A small sound classifier, trained from scratch: layers 14.
Rows from expert 7 of block 5, named by matrix and row number. Rows with one number belong to one neuron. Each number is 500 + 50 x the weight over the matrix's rms, rounded and kept within 0 to 999. All counts start at 0. Numbers have three digits each.
# gate: expert gate (model.blocks.5.mlp.gate, 8x96x384), inputs 256-319
# up: expert up (model.blocks.5.mlp.up, 8x96x384), inputs 256-319
# down: expert down (model.blocks.5.mlp.down, 8x384x96, transposed), outputs 256-319
gate.16:479485515501492500483500492436508502479485600467498516550429494501508507520497486493500493495519504590499506502417606523500501548471499494458549487507471488504501497499485514500492501499495501
gate.17:502501507503468504493502517487533478488481464464454519499420495505504498527502497535499503495523508511513498461519500499501511399502492499444500481498496503509502500496500516501489460499495498
gate.18:624501503500501506550481486431497460594452464488496483563530491507479500502510497648500500496497500500529501486485477512500496707500495484516499515498499489483489499501491494501522500518500486
gate.19:460498500495500476495498567500497500502504416504496497501504501499506501488508512480507520484500499485504507463483485500501488460497514515500499497500503507492521492497506490501497492498500508
gate.20:512501508501489500529513488508464490481505555522504502521521482493492525517489495534511500500485500511610494450493499497500494516500510534397491505501505508505494491493500488488499535495500507
gate.21:487516476501516509530512478496509412500516499445521508496406496506519496534496513506498515500496500446511518565917485500503555480490566503494511516549513490505505485517577488499491504498434486
gate.22:552498503489501502334501495523498452650290601500617526511611497526493477250509499527538485496485500529516515439469550501500518495488614504494568556497496501535494491499485489516498478488499471
gate.23:497511487497510482520517503561456499505470496486488499489498501515486497496496500449484483493512498508486509475490502517504520501499500503480517500500507493501495495497499511494503522500496499
gate.24:510502494497497490505494519457551514526517520508469516501432498503530508500504506491485504498499504530522500527477499491499513603498507490505631509501503499490502493495436506501474508494509494
gate.25:516497505507500456786537508498472547495478497496485508558495489518458499458499498626492501504501508455480500488495491502500487510498536503689499502497475505554498498500496498491500566500505507
gate.26:491501500503515446498500531558459500497457554505507501494513507501461500539502480443500501505503506439426492499507529504500501464521498509486505514456501500502511502490484503491483507490502503
gate.27:494493503504525502515488298498499495495503500511502527508429512485497485527502484463513502482488498494515518417488545501506500499485558499501499499499497483497492488487469505500498512499650501
gate.28:463500516500500485518514517501483485491486500504499489501501500486488495497503509472501503500501510500486500477495495521500499480504502503499520496495500500488502500504493508500492498495508499
gate.29:483485503500500688330554526504613501475520448487506498502495500501497488488504503252498500494516491520502452483506498503500500473513489507502489493503486502501507512566507493516538492500495500
gate.30:459500499499509508516498426499490500614463411487502490512496500500540495428505487498500509501497495494539511546508511538502489475500498501502500496499504492498511511505498492492500518500512500
gate.31:515500490510493500249502540608500533509486473500504478500460501500500503507498498634495500511499504580479500592505455510501528489497501498508508503492501498499501500499488499472500504510497497
gate.32:558489504474500480502593474503438505488567479468487500515410487500502499507493490499471498500517500510504500434495476489500558509501500518449482499492507500498495500505503500503485505500500506
gate.33:507523523502501670473480439501499504507232494456495586511360487516510509500506500464538477502574500509334453456506495500486489396499492515610495497511495500519499500500494496498547499499498521
gate.34:499514492506505501505495498485476499514498500460503500503504519484502520499501499523501501503500494491474497500512502519500502526500500522478486486505501501507524497500486505505487470495496503
gate.35:501501507486454520627512509493483485465478497631503512618508501511494478499499543494549508507503499514413500578501492504500538498499524488484504596504498487575493505488495503556491489492496502
gate.36:495489502501489484536503531348408487499521509628539518499490501477502499545500499501502503502501499486485503239517542489505506555498510490496489496502499498505505500489498497501486500499500496
gate.37:459509500497499497489548536598489501536404467538497507504490501501493501466506487491499499499527508460493500505499502496501503485504500514500500508500496514520512498502498519500492494496497500
gate.38:485509504511481501491492473473509507465534399505501502490486472522497499498484478466526500488477502537524504496500493503502501505449510489514503500510510495511503493500492521494525547497492498
gate.39:382497489501500510499588529494526545503492336487501501493447491506503494544486501488501502501450496579487513494508288514500472501477499502703594499500494507493489496518506496501508429496505502
gate.40:175495504503509503497508625471549493447460515505494500499473508512481505458502493498498501500497491524492496485498532507498369533421499502504512499504501501496500501501484498494502516495484489
gate.41:545507498497486463514509493614486496500486458501501503500509502471501500484506501500503486495478500413499502514493508498499525504509490503493499493497494501494492499506496498485485501502513504
gate.42:480504501502490530195470494490526488508581523513503501500468500571488506496499499476521494500494499514467500430500468488500490500497503541454500501495507498502495493469504507500496499500495497
gate.43:483512487500507440500507562506491506496498713524482485503435500502492475493493505456507504497491504530499493506482490499501491463503500521499500473502494515498497545497492499503488503493500510
gate.44:486491487504507506491509499513505499501503543508509496490445488497500502476442482501490504501567481501525512405621496497496501517502480535539511476414497504499497483529497496503460504506492501
gate.45:486501499503496503506508498516505532520469491551515497578456495495488637743499500598500500498500498473500774503517511500500506391492503501026500492458501505503490498498515510451504496495495501
gate.46:382514506494453500495660499578498529515585489517511514448520500482501539515503532557503506503495500495409528497466705493498480688495450490455517458451501499502500502514486501500477499500504477
gate.47:475524513497499519508485442487517486508466484528496497500476512537493503499504502505512502484506501496540506506531500500500502539508501503496504497497500497501449500504525501501508501499499504
gate.48:426500502511507501524491564505492441523510567519489496510548501468511507488503491530500506501500495391500495501519496528497487507500498502500496491483507512491505516510498505487484491503502505
gate.49:505510527500507492484496490441515505515486581483499522522446494483480496502491500473507595505478488467524506498492499508500511416482489497492500494500503500500495504497486501509500525484501502
gate.50:549488511502491502604498485503485505506284555514499524572496504493494510548498496469499526501488492500506511376525519484499514503500510482447487503495501498490502503502500501565497682503500493
gate.51:445493517501499491500499505500486498521518497465500506484533500501478503503501524509499500476542505493469510553473520541502503500501515500549533508501492499522496500505505501499525513518494536
gate.52:473505532479505503488493450500441507556498495493502499491700503500562497503503508531489499499524510363514498495508526490490502530505499506505498616495500500480521491519500497499499496498501499
gate.53:231503490500501567494480409438539485498429502748501480498453501500508581555490496566500489500493498501522568653573514503500502478483496488471500499501500538481537504493497500477503474500489500
gate.54:477517499497492498499547479513460498518500476503500503526541471471509477467505541516492500493500506498498496440497500502500506613454500509331500499500498501492532506504500495487530493506500513
gate.55:476520500503500493499533498522553436499403440532499496501628500500499523467482499553500499504477498483499499502514497496500499497481469497589500502502490501495474509493501496491528500500500482
gate.56:803506496504498507494431476511503509504441505488499507492485500496500487499495495452502502502499501456491506493490784502500489491500500500559526491500502499496496501499500497501515500508503501
gate.57:817497497500494503484498498516522511505518456501500501496511493497500500510501511530500500500487500435571501500496500492500555492498500497457497498500500498513497500501497493503498488499499503
gate.58:526498487498515502571526536513500500466476497499490510466504501489475501489506500508472495501506501502489504505451523509498500427483499496500501500495495498505504501505500504497501427498505482
gate.59:517499521495517499491471484496521498469397385510494512500476491507496494499487504497500501497497509489476503500493491504496490504501499489564500496502466533504498512502493500511505475500509501
gate.60:511497495493497500499553523510508513504400590511499497515499502489489519498521497623490502507495501499488501341461376499503510530527510494465497504500498499501537537504511499501518481499499512
gate.61:469461500495501505502501602466496474449408500502500501498540496498511497498498496506493500498502491508494501516500498499500490576510502522563497500503498509500510502507507465503503480496500512
gate.62:523506502499507491582557494501693493368431526628504577534482500941490496549447503253476518491503496539487501520503501498500515486502512499490504520505512505676473505510504497491490682505500486
gate.63:476500479498490571480497507459512471512501492500504491497499487496498489501488499671527498500502505498553506505521538447501501518500547500499508509500500500510514498490491495493501512500502499
gate.64:535498498501674500557530405503336464485508526489501474501509494510498501437506447530520490504500503506508503488511512507498500512482509500542480499489493499496538499492501495502487508497498460
gate.65:506504500535485482582549434494462500454463461501491485513500500581500535553522490584484490488510501500501507473458500480500499493487514567385497498500504491537569489487500504497504535499501496
gate.66:491478505502490509475493531443519499509478538495504497503602500505488515533418498511512496501497501505569499440473503498501503493468471526470497502493499500494492490495512506493500509502539502
gate.67:530507505500499497524529515507391503474541495468498503484445506500496501499498500478500500514512509526482499447495494479501494470497495502472495499500488499498497500503502501500485471494512501
gate.68:552499513503507406544497486511430468505530488531477503527480514501487495519497500493500504499488494497492500458487483545499505498508507469593486499504498525503488501500513506503500554501500504
gate.69:553496500495508489434576476476504526515496507528498498485501504500496500527493505405512499500500500503553505444491484508497486558500497485500522492509524469500523503506503500493498501507497502
gate.70:542508497499491502495511500490504514512500500521501507496473503532499495502501527499497500499495500505486498495499493502500500507509497501461500489498494499499488500502493505500492494498500514
gate.71:583494502514493503579476468500286490527514456494509507568385499496500509500512485505500489506535503476480497504543497510500526440524500496491500497506502502496495500494505501514477496499490508
gate.72:499560513545500533464507498524568649516501501495493591479507498475512496555499503508538482490468494503664503451428500515500518504499500507516500499501490497555507501493491497502470467501509495
gate.73:418501500502498483567514503497498471473485439502477501486516525500500505500498505497496500501505500498446497486509509501500431478506503481662496500503489499501482503497506512500501503500502499
gate.74:489488494507500477476499479552515504469470502476492492503527501498500489495501501433502500495499500515490515458458495501495507415512505504459500496495517575504498496480498519492475539521494497
gate.75:511509502503500501474484465485511490494429508501500461502485501509531526503509515472498500497504500471564501512510500500500499507489495509499504499499497501496520500500500495494529491494495500
gate.76:603597501540498503515505501474503479482491396581493537558473500504500550594503506924492498500498507506493506724576483500500509484502498479185500491499502678497516501490517500489514512500652495
gate.77:467500504500503472458484506501470502500501254355502505499481497501504503500509497453498505502498513531489498463525522487502458511505500497432474504520485497499487502486494495500497499494500505
gate.78:507500487498495624489494500514487498472356412504503501462525498494518499424515503438502500500503495519503498502514482504497507388506501442657486500505498516496505502500502500506496487504460498
gate.79:499491498501500521494499348381393500500505489501510504499999500499569494491526478553499495500485499633487500494399596501500500458507517499288498939543497495488523496502499498499499489531504500
gate.80:515364468507483445569496497525485491473469664456519451462584498483535500442503611493501479496477499481493644497340507497499498510500598504520500500489509484499542469497459506500514500506495500
up.16:448498506502507498490487487534516500502519497501495500502433504498430501486501503390497499500510493496514501492285505494500502470498487501807510499508501498504501448500485502486491506503498500
up.17:494496502497499498506525494486536477400615499507492500501778500499495503414495501496521501501495500532502500431434460506500496656494500476551499500502507501501505500495450501510512436498499500
up.18:351499499500497471460509491537502516451545535500505513451457508498523501500493501457500500500501500509456501508510532493500499364501503516522501484501503513511506506500511506501489499481503507
up.19:479495501513503496503498501522501493497313395495501513500503508501498515541496496498482500502545499501476478487502496490499501506502494502660533497512501498497484494502530502500462522498492499
up.20:541501473496497484493481501500536510494492451445498479493472522510508493468539499502492501500503500492453499510503505480500494500498499501647508501501499494502504503505499503524505494502498494
up.21:495517477500508505510507467500505497498521495499515510502465495503524498505499510501500509499498501465510525510751477500502510468493540501496506624541508487502507493508556491501482513499450490
up.22:492491500497496501387485502508494437646129497497549526512592498518498493500500500528517483493485502501514500483494516500500522488500545501498527563486500501516479492498493493505402504493500473
up.23:496505495496517492515524486539446499516464495489457503498501494465493493513500500209497497494501496512505504489499513510502530510495502480477510501502500496489500493501496501493503516500499466
up.24:546511499501447533493477505461514495484498471499527501547501496516500492501517499538513479498502500461515501508527499506502483482498495503519496483507496500507493502499517500500556481500511504
up.25:489501495494509558186476495508515469506535503505512494479508504494502500535500500411505499497499497507514499498509509499500510500504501499279500500503523495452500503502501501504501423501497492
up.26:509503495502490575486489498446538486465568514476490500513500503507536501475500508638497488498508498558616508505493383480500540530497499490527495497520499489500501513528513497482527493503500500
up.27:508497500505493511494510528495486503500659533509513498491642499499493498428482522501497500507484500428495495523494496499500492502500493497516490528496499498501503500526494498507497503500501497
up.28:484502501500501500504511507505531490549472529529496500500499497495487498507501501498486495497499498545500501480497501499500531500498494503508502495495502528483504501508494507492509504496500499
up.29:500511492508492463497504514500379500609475521496497500501460501513508502602495502553500501500501498490501520559502482497500506571494511501510501503498500500502495493493474506488451506501506497
up.30:463486503500501476497500709470694486488506537549511503523508490508497495497503491572501503500499503508504460497495487500503453545502500498493504503500504487503500500498500503498550507502480494
up.31:497500513492506499698499474422501478489511527537495526504523498460502497493500500460506500495500496465515500357498524479500481506502495501478492497504497502500500500500509500524500500490502502
up.32:460502498547500503502368516497549496510478502526507500490627513499498502494506505500523501500483500503499500599500515506500415492500501484513516497503496500501504501497497500499511500500500497
up.33:481529506506498540512495465473506500497485521436504538501373488514492498500501501499542498505500504502501498489508500499500499284513502499805495500505496499508496502536511497501502498494500501
up.34:520501502501496356504532489512490455491326531503490499498505498496499504501502505379497490497496500494520500472452508491500511503509496504674494502493498530516494497497520504498495499500493508
up.35:498500503490472505572505500495494488447470548631504499574499501493494482493521499515531506504500499515473501668505500504500541502500568468486510528500502500505497504498490502545452502496437500
up.36:499500500500496469467490497626542504562457506491480494507496497493500502525493486584471498502487499477522499724498477503500496490500501505477499504500505502500499491502499499496485539507496515
up.37:451506502497502503494518525544524500502429472545498505505464499498501501519501496509502499499530500517470501527491497491498496476508498512528499495492492508502498500509505501502474500499499500
up.38:477496501503482515494482535335500486615503501500501495560640501509497568488502493595504501496487500510531499419499500503498497606503496499199495500487503496499501504504494509491531486500492496
up.39:583505505497500494507418474506486474503529532512499499508620514478497502452516495511495500499534503474542492506497632491500538531519501498366426523496502497507503503503498503498495566508497500
up.40:179503501501497501500498556546526525471410520502497502500469502505472504491505494507507502499498500619484496585496509505500295468502495502491508500500498500501499487487491494497509519500506493
up.41:501507498502499561482496501510529503506506687523487495505375498527496509518516486501498503500489490493482500500491483500498494528509481509574499498496502500493485483517474499493490507509496500
up.42:470478511460505482492500572494435485505496517519501500502515501480499485505486496502470504516497498508557500566463494507500492500503500475480508508512513500500493509486492496500497516501504500
up.43:512451506501582505496509522501489387522604222496501459501457500495503499502495501596495499505521499549497505687485490503500506450499497499568500505500500501498499510503511485501500480500500496
up.44:653563502498500500494501527510501508507516535499498511497363494493499506553499503502499498500500499504500498430476492503500496526498481536528500500500508538487498496499495504515483492495495506
up.45:478501501502495505502505495511505518514474493501514497557465497498491634732500500604504500497500498457501668503510508491500502385495503502183500494463501504507491498499511511482506498496494501
up.46:442510505495447503502582499567519496503578491508515513460546500487501600500500536519497511502493500497439513515480680493499488604501481488450513500497501500500500500511488499500480499501500487
up.47:568499504498502490503499488513504500486501506516499507510517501500500500517508512539477503501510500466488496498480497505495515513489500505544500546501496524500507499489511498508491521498501493
up.48:503485508501468494494483522445506501505500608507498498504581497503508503558500497478499502501501519500500501483475502498501485506502500489497524524496506501501500487499497500501483534495498521
up.49:543517498501498479501485502491507513453483512491496501500382500517497501502504518509499494500528500489513497544457497494503492392496494506502500516494498510503517500493517497503489507500500500
up.50:540503527499531490487500347485501495494507512500506481510510493498496499487501500487501504510501503496493500494502461512502464524511495505499504490503503501507498500498493511500497460498498499
up.51:552508496500499559500500483502516505471486490546501501519490500501533496496497498501504499520484498525520502432522508471499497504500486496432483489500506500475507500494495500501480493494500476
up.52:502505539478504503503476481500461505653500485508501500499621501498494534511503513544492500499518507418505539487494524480495502537501502509504500566498500499496514495509499500500502494499501491
up.53:347505485500496562492500406451528490484263474610500486498458501499505500541491496592500493500494499424502526602551508507500501477496497492479500499502501540488521502499498499477506499500495500
up.54:507511501500489498520511472500426498518498517518498502545537496485501501369499501524500500500492503483495499411499498500500503600435502518502498501497489500496510502502500499491547485506500508
up.55:592495497493506504501500507491466531500481521474500500502410489503501501510509500477500500500517508539501500506480528506500514500500502502507500497500506500506499492502494507503483500501500506
up.56:573504501502501503493380490503502502675511514494526518501544500497500495501498500425503501511500504420496505475490824499500447494500500501576510473500501501500500501508500499501505499503501500
up.57:235503504499505498515521585486489497498491519500500500500526506504500501496499494475499500500514501513434499500503500504500495508501500502509503542500500502494503500500503505498502513500499500
up.58:529490504500508505504526500515472498492285502506492497487623495504500496462500500483500501502501490503502502504488496519498497494537494500590501503501505500502502500497490500510485501498506500
up.59:516482499488523503514498500487330489479287501498500498459799505475498494488501500518500493500513500516522507497520505500500503527500500500484507499500500491500490510501512499499491499497500500
up.60:493510504507501499491484485513492496600558478496504504483614499510501498503481506354502499498508499505521498509538539495498498454475489517252503502500501487498477497498498503499552511498500492
up.61:496468500495501495500501549487495491469349501503500500499539496495505498495499496507495500498500493501499501503502497499500496630508502514536496503503499507500518501506505499502500490498500510
up.62:474500500500496504466451506494234504552509486408500429482500500124506501478505498688521496507500504474514507489500501572500492506497493501513497483495494498375517499490497502513504371493500506
up.63:560499477500496570486500504477501471508498487499500492499502500497497500497492499590528500500502503497525505498500563442501501509499518500503511509501500500508511496491494499494500518500503499
up.64:471494501499500497474508544487608500505515360480521523504336504492501506541503496492478502505504502506485503497496496503499478454512500526559503489495514502503497503494497513508486498500490526
up.65:490501501497473487557496483485482506492489493496494489508537500509500526517508499657496491491499500500501503480465502467500487512489506501417500501502508489508571501486498500493500524495506498
up.66:494498499517486573474501679425518488531510537468500500500536498503508481410498497543510480514501503513560495485497495495500481526485489512474500508417497474501501493506511499500508483526501501
up.67:468503512500500484501508497492501517499511491502491501499520495508500506504501502491500501497501503513517499477509497493502457520497499502339501508505495501511504501496484500497481497500500496
up.68:492493485491476503460502500518517510485513541460503493546505500502499501501510495495476497488514500508503501496523500497499517496505501518999502493504504488504434499507501501498497497513476500
up.69:498500500503502484507505490544402538514498506501494505504505493486498500517496469497495507506497500495484501472501490497500532467497495505530498516502500502497508488498499496507482509500496507
up.70:447506501502499500517514485498488502502504499502503510499427495500504500511511512469498499502500500507509501513542494498500499484510502506424500500498497500499507499495498508499486476498500507
up.71:479493537504500502516484448461325498499500398554500502502433500492501502517501496294502500501495500460491500513553507506500518338520508500499500493483502502499495501496508508506481501503500505
up.72:502473491456500464546494500482322412469495515504503417525482503518493507462502499515477517512525506497333500535544504492498491494499501493444500500500510503422494496505499503499532530500494501
up.73:428496492498502488495510507504506431492493483505491519488521519502499506500497501558489500498508500507426499483529514502500479471504508484634500498509489499502500499496515503509494500494501500
up.74:502491501493495504484501506460488506491508504500520509482520500502501507487502501538495500507502500482454502493470511491506495439497496491999502497506497495500508499507501496501514487500497501
up.75:606502502499500484507510466487496490457363508516497489500483504505506501500509507507502502478501501500553501299372499489501499494494519483475504506499507501500522498488501496517509515501496500
up.76:421434499473501498483493493497496496515578552403505478411519501498501500507499495184496501500499493490509496360442516500500491487499501517785500509574499335500486499509482500505491496502375504
up.77:486501490490497500494478523523489497500496563514488500489543502502500497503513501520496500498486501489462493428305510586500514500487521498524501540501501499499513505491500502504501489493502498
up.78:524513506500461512526534502524489503555523401514472500499566502499494503501499498500498498498504507436561502513500479496500533524502500511457506547501498496513500494498498498501502503505484500
up.79:502495497500500497496501437431485500500502487502507501502999496498499495486527485541500497500486499616490500445401529506500500340508515499449498999538498495490517496502500500500498488572504500
up.80:501488466507492434521501502485497509495493515501594464499514504499482483499512550530500500499495500465510558540418511496500508500500578492494484527500505498505490479504450500494497531504488502
down.16:524505511524597499496529506555500499483500464493354500501504510500489475517492538503502390518504497478500514516460491507490504489496500497621497478504504497499501499498470499502503463496507494
down.17:541495529508505491702496499501503460501529548588503508509564543544501503504500495485478505496488492439495484427463432508498533611495423324613534502502506616468295499490505465520580507465611466
down.18:488516570500587513446466513671524519481612496445427644463676478470495547522499500547696544487467598482515526467436501515671533503503422722436555514585505502474528425646561406474484457542331483
down.19:502450502547425496502494619513476614502502483588505486536499504418549504420519512755500501515487501499502477493489285463511531436507518489716491562501497681551490468495477519501493495487512489
down.20:479455502529468263509526492508488487552471501495501456511456531499538516514502495508449513515524448520501720442473650477486492456473543437502504500519500492536500598500466515474428556500581542
down.21:472500560503539486528469473499546501504474525528543510511545521526489494507472496432539508462497500520492587495470500509506471493500484497565496479512510545503436459472496488456493470543532572
down.22:416537534494500588497567489518546470340511502478337593408451569514512397395622648501498553501551506543509508541511445427516392529497618531596362336503503525493485577479629434373551416545413423
down.23:499513503498534498545499508499472499538493494495499550497670487488500501502498503495493480501498501476511523458502510453504531467510512489491491496473507508518502496478498494499500506479490499
down.24:501500502500514498504501496502498455488499498518500484461494499358501497499487493494501498500504501455500509498508499495585374500497506484495510501495503488493506500500500500489498371495505502
down.25:501502478448458514542473498558539513517494447488506502560353424494508492505532396490484458487462507515517448511497508492491489562412467494512528412484525478494436477483508457447540602491495443
down.26:508499499505489507501511501483495499500508501500487494500509523500500509500499491483498500493499456466498460493495501493507515497500506499502458584463498493498500515519500507499500475498516501
down.27:454476469453278498509522514513594507470592489510518590512483535564478539508496505497568503529549494516499500504515563491500538474418497500569503513508492503495502493490485420515498517551561500
down.28:675496479500514552503512517511498472513492500502496511537501484527500493501432490463496530504550503496491494498517529498498644497503478500500458504503500523510504494496470494494512517581499517
down.29:486495496501499515501491499501489491491525499456511501500606505531541501499502506460448507501605497484457500496495500596496444359500535514487449620538484500509511456486500501507500499515480482
down.30:569499460502499441495504552563495498493497499521561494515535504517460501546505501476526530544496475480499506500507506502539507536488500495418454545459501444499491496492468540505421414519508655
down.31:490507517474528278524489487493443371519483501496509461490511539425499499486469507464459516484525535487485503399518539554486494548497643502492493513590640558496503554535504487376532502561473463
down.32:652501510521561410492551580494485481583483406416502351502412670509462464434510498455421497514537315518501539476414606503522537481522632362476477490439632543495393491440480630477468469459694541
down.33:469481498495486517501580503492622460488501495438489529498376463497459505485497478464476497519482549518507499481501495498465588493486449485519511464520498497521491500495484487556515527532474500
down.34:285390319498506467652371565506466578475431489407479488514502459492500479502516541491508566482497414500580496528584468486498680481493557506491520555255498570602510497548562592502500501509500503
down.35:661498535477497499512554543514505502481501503547505454404479498495557499482469498548508516508527516514642531533504525473533297555560598504525521432408490503549473493522712500492491313482504544
down.36:510486500505516497500508369503500501510512499510471501551473508499501522487516500500502501484471514523520504640494500527434504499503491543499408499514502499510497438531480498505498502500508510
down.37:507509482498486501487560506344567446495462495510436501644330510503619517528486495451552511521488452502470317506502481513481501454491468514477561360423496503511508280474417516505390484507431505
down.38:503497495500498509509496501496518499546487501500498505508502499503501499502502495500502500501499489505500500492498499499500511502499500500464493505498499512491507497498501500500523500509499498
down.39:391556511458538506503321524546407505580429521500485494312691502480503426494474465590513444530423551438488533374480518502496522540521556608263390639417447537495565461523590501341496494518396435
down.40:510500720460487491559475499592390547468489513534464430510478418389457503579597501483410402705541627557575488562440531507508537511528536460569496503473503554605538472548509603590512441457392493
down.41:463469493516499495489511571475521485467496481498496554492481575624510495482510516523539510490489501556333487494485398501500460439465452451517496479512500477454526457506494541502509498491521505
down.42:478510504502506505598500497612514503497522501537492588517558554499427471492288499486624580498468503622499487538495452501472502504501496574500363491437532493495498542501551497539492563497497595
down.43:523534500497504500497578509487506562414509362508596477433493542502484525503488485468502503521486506496476450511520498494456491493469496498507402510415492501501501502501467507434491492529654518
down.44:501504500548499505498445471520454500496506526497500505505496403504502498501494509530496500498504501499465501494499355497501499500500438502500500501501502506507497498501500498501510519486500497
down.45:499478480514504641516493483462557500495392367517499446495496491575502327478511485550501513505516497490549510494610495502502523507503421495578399529490469503543444508514617550539501506500450499
down.46:512572497489511482514443491437384602499509568532442515619452537494424520458294485473541641500505425506478479513577497468473541589520474482451488534450489483538486547497508624538527502383418450
down.47:500499500500478489500501480497487502506495500504535584490498497498504491506500554499499502593498490552470496503503491456517509496466506490592499507497498479561493416482503504419541492509575426
down.48:503491493466497497518498440502502501543484489501508497506498494474494500500513508507480495530499492500500499506513502476483528601482500499484552477497501500513522500493453543499493540505500497
down.49:494508507500504495498499508499497501480503493498502497497449502502507509500504497498500504498504501502501501504498500501500490501501499499499501501500502503505507500502499501501491499497500508
down.50:542476477387475463619495499451498446558322436660510508546440608512470432522564495509502609554445490500442543470514517529373641490455399467552455577488529505536498526508462531592539794487548637
down.51:513437539478469498479334496502533553548584454470539585505708482406530479499492496580383509529503465461510505637490525559506587539453515494566507587458512524444393484546535502363491474501524500
down.52:573526489484499495502525605520567498362507516520500618521454483564487495508527535418523468497494568549498462509319469510517576455543516498507469500499493459523458457512460544527534502411509509
down.53:516513539501563499486509498508477503498488431385610466525601476537499400503485520478501537512508501430507503394443482498534500516502506506474488563493503470477523510494537547560499471527459522
down.54:495495581508442642467502552481573651544513374407581538540492436524490492558521458501533474504486497404485498715522513477445499515626452460421749489692485506438434441523527495495535501473518458
down.55:560521591494494539477499496523389521627463497447468490484565562390492509508549459523473557529527465439491501428537630515513523493496496506506533560490540466472499593653539500505483524578536455
down.56:472504494510470569496439495465550482593488517482472496503485492437490498429503495506590467507492505538510524570713484510594378507486508493520510633445790500451362488547369508546491508495435487
down.57:662514543480446522501516510550550631503543458447543642456478291406506506535449508476608507502475549470672502493203467519780503510509624505538514483373534484499473392552522516494494237380347555
down.58:489498487500530476508478497499489480502397500502497503445530500544498510571508448499469417498487464486475521509516506542477516522497491502498491584508494501500496495499476504502501518513500534
down.59:535494544509559637503485464459514470495271486477775407391743600507503479514467405471516490742501489515515480522648581483457406509521496491493526531492494542555487476497548610485403485501505513
down.60:527466534514493491495577507519498547455501533516508489506518652467507631512517462357495580482466455480521527500481589464500570546483517526512502523504497512555581633540479529502513528535514527
down.61:490524565489494563497492511510528551443495537481503561502434420574483426507496504480513490473798424555413510491503493503493416492557491351466493473419490485438489514452535491470505578413500487
down.62:521483415484506562520500503495530507393464493508490311534489426628514596525538471410442514466470495518513511496423506434507549522506500396390473414571531492584480506353558476414493615496479508
down.63:308536510448533406479530503571519446524422436378373596533404519431514580482511480500566624490528515383506507500499467492546500503461557560541512493487497485479456591538483494373495468547479540
down.64:486484512496452499484567487496526483496523478489491552501413516504475507500501491499527484505494555489499504492485503449439459507522449532546370504546503501497497503503466465453521503487504450
down.65:456498495460494504539467530469491504520494488459490557500507494499500493506510567506538485512530497498519503460504499475444507476479479500464507497490501542445503500515441533501494507582476488
down.66:450509493616523677475480504543557489529407618492500501497587507732536493477496571501520503496449499477474430489498506501385510441506514511598500494514499504458499517558478474526497502573507480
down.67:495462497500514496500529521503498518506504500502506498499498521499583489501512504594515488492511484505533497504494498500492490518501496505494512501513495547503542501506493497500505500493499517
down.68:524523497495500502484415505522513501485522462417486455502500499490514503537456487443482501489500511499501481466501465497499502511405500498610524497459500493467447501499485531501509534492500391
down.69:530501499478501506499498526537446565550501500506501505488496504528484499499492534504507495480501502507562510460531348497502496497468500499486500494480501505482499503505498496499489490502492495
down.70:481502490505561510467498544499500496499488503498458503498502508544497536495501667536506499526404500457493510493500499497495507507511476517499502443538502620490501509537500496501606610499503493
down.71:486497561483504500492485496491495488525502476502499500496457510476553469503511504516501504529513525550500511500501500500500480538491511502501501500501499498506502503501508546495498495500400417
down.72:523527429488480613500648532513497521488494478449490349528464489531563465477483516457385494536474508481529510591526471503516503492576548417487552455511417507574514399450495709461464626442714529
down.73:461511490386563466520495490506359480353495610499478512435470419495387426617522492339456570508499414485433467433497575444519510493423509463467506548459496427602509528558457559460490501564473506
down.74:513507508499552491574634526512544532497516427511566275525475555532492575496594528427489445367501528556507517364595504487508496499481389514680504494534473486436491491500499493500486474528463463
down.75:477578444570496443518511494458298496498421495494479497518497355495515497445526523488490498491502472491499535502579476504599530494549493427500484532478503554572477505498492556502508476392683514
down.76:542502505538495482485520503513510506497455547447543516590496520438485439355466505523571502504507382519510495625454527474465512502518497471398343512491438466477546522523483523515517539496204509
down.77:577501524500548570495479568502502475529485611490498495415549509501457486525493366289478441495558618501457510460453551502497413529503471454494400389596501510397454430502506489515526464501505501
down.78:535298523548584458474458487505532517495422493421524546513420491518394511392548503588429477482640514495500508520491508426479483592427447517511602454564496503504503484431559459449477501491492595
down.79:487506521500405648487479499502667494554502504453511598504488782513498502395505498613581474488478495565192500709515613491071592527489482614584582534691534538487470379496492454536484901640437407
down.80:469500499504546484566502474536503515381502495500496506558494499513498628501497550481574591500499559546500503498501494499525473572457493498540447499521500507487500504434543495536524489472503497